config.toml
arch = "convnext"
model = "self-supervised image encoder"
dataset = "patchworks of several textures"
train_examples = 72500
image_size = 32
crop_scale_min = 0.3
horizontal_flip = true
translate = 0.12
rotation_deg = 10
color_jitter = 0.4
method = "simclr"
isotropic = false
norm = "layernorm"
hidden_act = "gelu_tanh"
mlp_ratio = 2
inner_norm = false
patch_size = [2, 2]
depths = [3, 6, 6]
widths = [96, 192, 384]
kernel_size = 5
projector_hidden = 512
projector_out = 128
projector_hidden_layers = 1
temperature = 0.2
init = "kaiming_normal"
residual_init = "none"
optimizer = "normuon"
muon_scale = "spectral"
learning_rate = 0.0093
momentum = 0.95
nesterov = true
orthogonalizer = "newton_schulz_5"
adamw_lr_other_params = 0.0029
max_grad_norm = 0.5
max_steps = 18000
batch_size = 256
epochs = 63.6
lr_schedule = "cosine"
final_lr_fraction = 0
warmup_steps = 900
weight_decay = 0.04
adamw_weight_decay_other_params = 0.01
Rows from block 3 of a small self-supervised image encoder, named by matrix and row number. Rows with one number belong to one neuron. Each number is 128 + 32 x the weight over its row's rms, rounded and kept within 0 to 255. All counts start at 0. Numbers have three digits each.
After each neuron's rows are labels from the 100 images, of 14848, where the neuron reaches its highest value: "lies over" is the class under the peak; "colour at peak" is the nearest of a few named colours to the mean colour under the peak. Only what is clearly more common there than usual is listed. The data: patchworks of several textures. In brackets: how many of the 100.
# fc1: MLP up (model.blocks.3.mlp.fc1.weight, 384x192), inputs 0-95
# fc2: MLP down (model.blocks.3.mlp.fc2.weight, 192x384, transposed), outputs 0-95

fc1.352:174110161255108174171126125101106172151079141142146122111143107080115122129074097116139112123199140168098103150111212123154137108099138132076161098099139121123161150137086155095147106180114110195134136156100170139141108120133109160132198132094166212134150163109097140029126140142099142125
fc2.352:187143122117104115126171145137110081164110128151112100155101105135136128091115139125132136125150099126155119146033095128141122180119102117185134169170149130093123158089086089106177095123117156159142066105125143113082092134165096125101072158139174132075170114125091120146120112059153121148
lies over: studded (37)
colour at peak: pink (47)

fc1.297:111175148131126159105140087159139157131116162119129147088116201174131168103128089187069138168151143110155125137097132119116065116150167146092111151103139113110056133120113128147124087131135147091095162128138062151128155114098099126123079085121075091159144166125105111113123065183084147141
fc2.297:188142151133135097160103125191108111125144073149073126144114136126152099093163150142147162202133148110138166092071129128122117137212137150136115149095166099046087196127097180142120190167092121146128141050128115145154079104104113175127140114111123170088172108060154122145148174171162162115
lies over: rays (74)
colour at peak: blue (25)

fc1.143:138096113160122178111136133169160108123118138172080074142111171134122120111104156110140040145150111169146118100094139133129170098111092072063121052139145196123160121181152175145185159135127142145108076066139115110146144126080148103118112171125094066170095107127146161159114127118137124158
fc2.143:121090091163118174162137176175152170137158148130155187158107116093137114109122148078148084148154112120138172159074115122126063165097102132147071055139170143143055114211163099148118129063111130099143135060138094127142103163096116154102134104078125138109158124106152139082106152158154127108
lies over: diamond (55)
colour at peak: pink (26)

fc1.137:135086119038122160121194122168134105131114114122125208119217170122113092136169119135103124126213107116152112108091124131128105094141149149140135144125094128104142101108060216171102105134129176133127172189130034110145162105118118120137109121128139125155108148131125118198106078137162105072
fc2.137:113151150153095127132107154173103100156058055135180170084093019123118119106113173126107168110079140148148118103078144148131117123128129185140114093144128121109153059129105125143134142130111138141131155124103153123131164102148094177157132120133122078185152083095219121073134158133145165139
lies over: plain (50)
colour at peak: black (37)

fc1.350:129139148094166135070161174087170115069159099169154174128175082094165134153168162102124096043144118148185157122223140117158083127149141139170169053077121169151124160134114181107173140077203149067142186195137121140107130118107196139124099137173102112163130071117101093131158145117096136117
fc2.350:195107106109122167167109099109108105163117111132059107091179121143099132137137191141143149099122111104149124163148182095149163134113123136134130124120040213175102163091147088121142144102157146151153157050110102085129122197125132167158098213100199164118129117147068132099073111122113119110
lies over: veined (31)
colour at peak: green (26)

fc1.197:185059134213130116112182114075125137100152078127166113139104136152095106079135082145123101071133118189133134116119240141164135125146186072092106164150057154106162141132086136170176136124144139137105108113151112125116157147096078113124172132084113136116103148098137138086125156120115156094
fc2.197:144088149116123119182087099111119128133163077161161200130192174127158153177110080175107107184150105119089078117102112117118149101132117133130147118126133126128111146149086004127123108115138128160155128023136134110103094173091028185150113131145096059133136120126183115157095130123180120117
lies over: camouflage (30)
colour at peak: pink (28)

fc1.342:153091134133124123175146113038145087158137121128156115150091115165111108136098117149098191084163144143119129114123163179143141107144154124103248093122114210144124087155117196044149123195131078135138096163084160102142117118136129123120166126102163139111170123183108156057127135119209148000
fc2.342:107107202191117095069072127136079095093125155129126132140088233124128055082095108156163148113125157113146129137096145153142117140131099096107227165136124146134161157154128141131148138088095135167110137136126192062069149117109158119147104144172106103119115101075107177147167124112121150138
lies over: honeycomb (39); scaly (25)
colour at peak: pink (34)

fc1.353:110123162083149109105179105239151180111112170072143135154110112129126147097121145127134095119186125142113083105137149224092119151115140140141146143084191130149159120076100079075116126164119186137096199119080066124114096140093134093115115161118129115196080119133139120090180163102106179160
fc2.353:189081110118079124134138130209058111137108124045099137172114145129117127128144141185118088109198067120119135155098076142142123123148077114135172102142139142138097081105132142135164141147081087153128130198152183143076150107161144075077157108127149169168093110143092073106079082185094173131
lies over: cloudy (45)
colour at peak: green (25)

fc1.203:194191093149159110132129151117103115132177194169149186106120107125160134121176122178137120151112093152105113127111169151095064059155138181235036127129085106136099129150134160123116162095146087110180179130121108093083139096103216098152140137134191147158143099175100113120142130123116165091
fc2.203:126122057099117144133162162072130112131127116070178148141195155092082111150086064088158126127097085186101107117101131143130138136096106149101083126138128082070150103123117121108138161121052115095148134076084118154151142153132181139100069113108088133128098148135084169093142136104149066146
lies over: cloudy (32)
colour at peak: black (37)

fc1.206:143178176117133127122159126065141182105079137124139140099184082140102178146141076122105168104093143165149113091207144115157151113109126146119156137114132146106115092147161179040130104142134148125080113210108112119130169189115104084118163136120172122128115135180094116030133154116034133100
fc2.206:121123122120154151108107115097157105109133153167138105077125213171136144134109122094102127136080073139084147123139168113118080175154147140120160112191126172093160127112167169109118161136132109134099059185075144185111140075202122119105079157144114070139095091126073138072116113127126101119
lies over: wood (28); scaly (25)
colour at peak: pink (30)

fc1.295:117149079198151074114113170150101142147147113183152074135123092085128137166109099107063124136112140157095127142187098190140122121104122097127102143117118133113116131120102181115151119151157165097135117129128149144152121089118125079115116163148108154202064136069159117154071101132091095099
fc2.295:191101243000107145078183161108128125090142116145137138172163149120136128145157072126106117146140078090140131142120107128117134110122158112124125179152084129134141176115142098167065139130122120107120114138141169166116103125151105132079122105166118178145124100000139111126129115100104147102
lies over: plain (34)
colour at peak: brown (78)

fc1.166:136128065103107146096153138096153151095163089161131094109155091157174118137182146127043093214158122088141109133180080187125103159130130164143088074125179161085131137069142123159157136097119109065162120177130167108142176120153107143127171105180118101128073126150165086154124155124166147155
fc2.166:130149142129133140169098118130092142128089130098115086131148129130097123134127099131141131167110132123066141112152255156121141130100151085120152158094110081138152156124109100112156141148191102208128165075104070103102130181163110117133054128175104088125119146134155127139119151145103087088
lies over: rays (70)
colour at peak: black (34)

fc1.11:123087092152075161080126091067109069174133136191119100182172124107124138085122111143089107088189099162198137143095132171143133104166115159141227076122088163125122125127124132111171125177112154100156193143107133168163120145154166090138089166137140102169125091113143141173138144078098141067
fc2.11:132112114089096198142161178141120129147146131163120116114100159114105136115104118122153100126132150107133146137159045138151123145129087163160151133231139144108119138066078124116203110113136149141134125159136201149190168115058095071109115161121122127119194127143091112059104107141168146055
lies over: plain (52)
colour at peak: brown (52)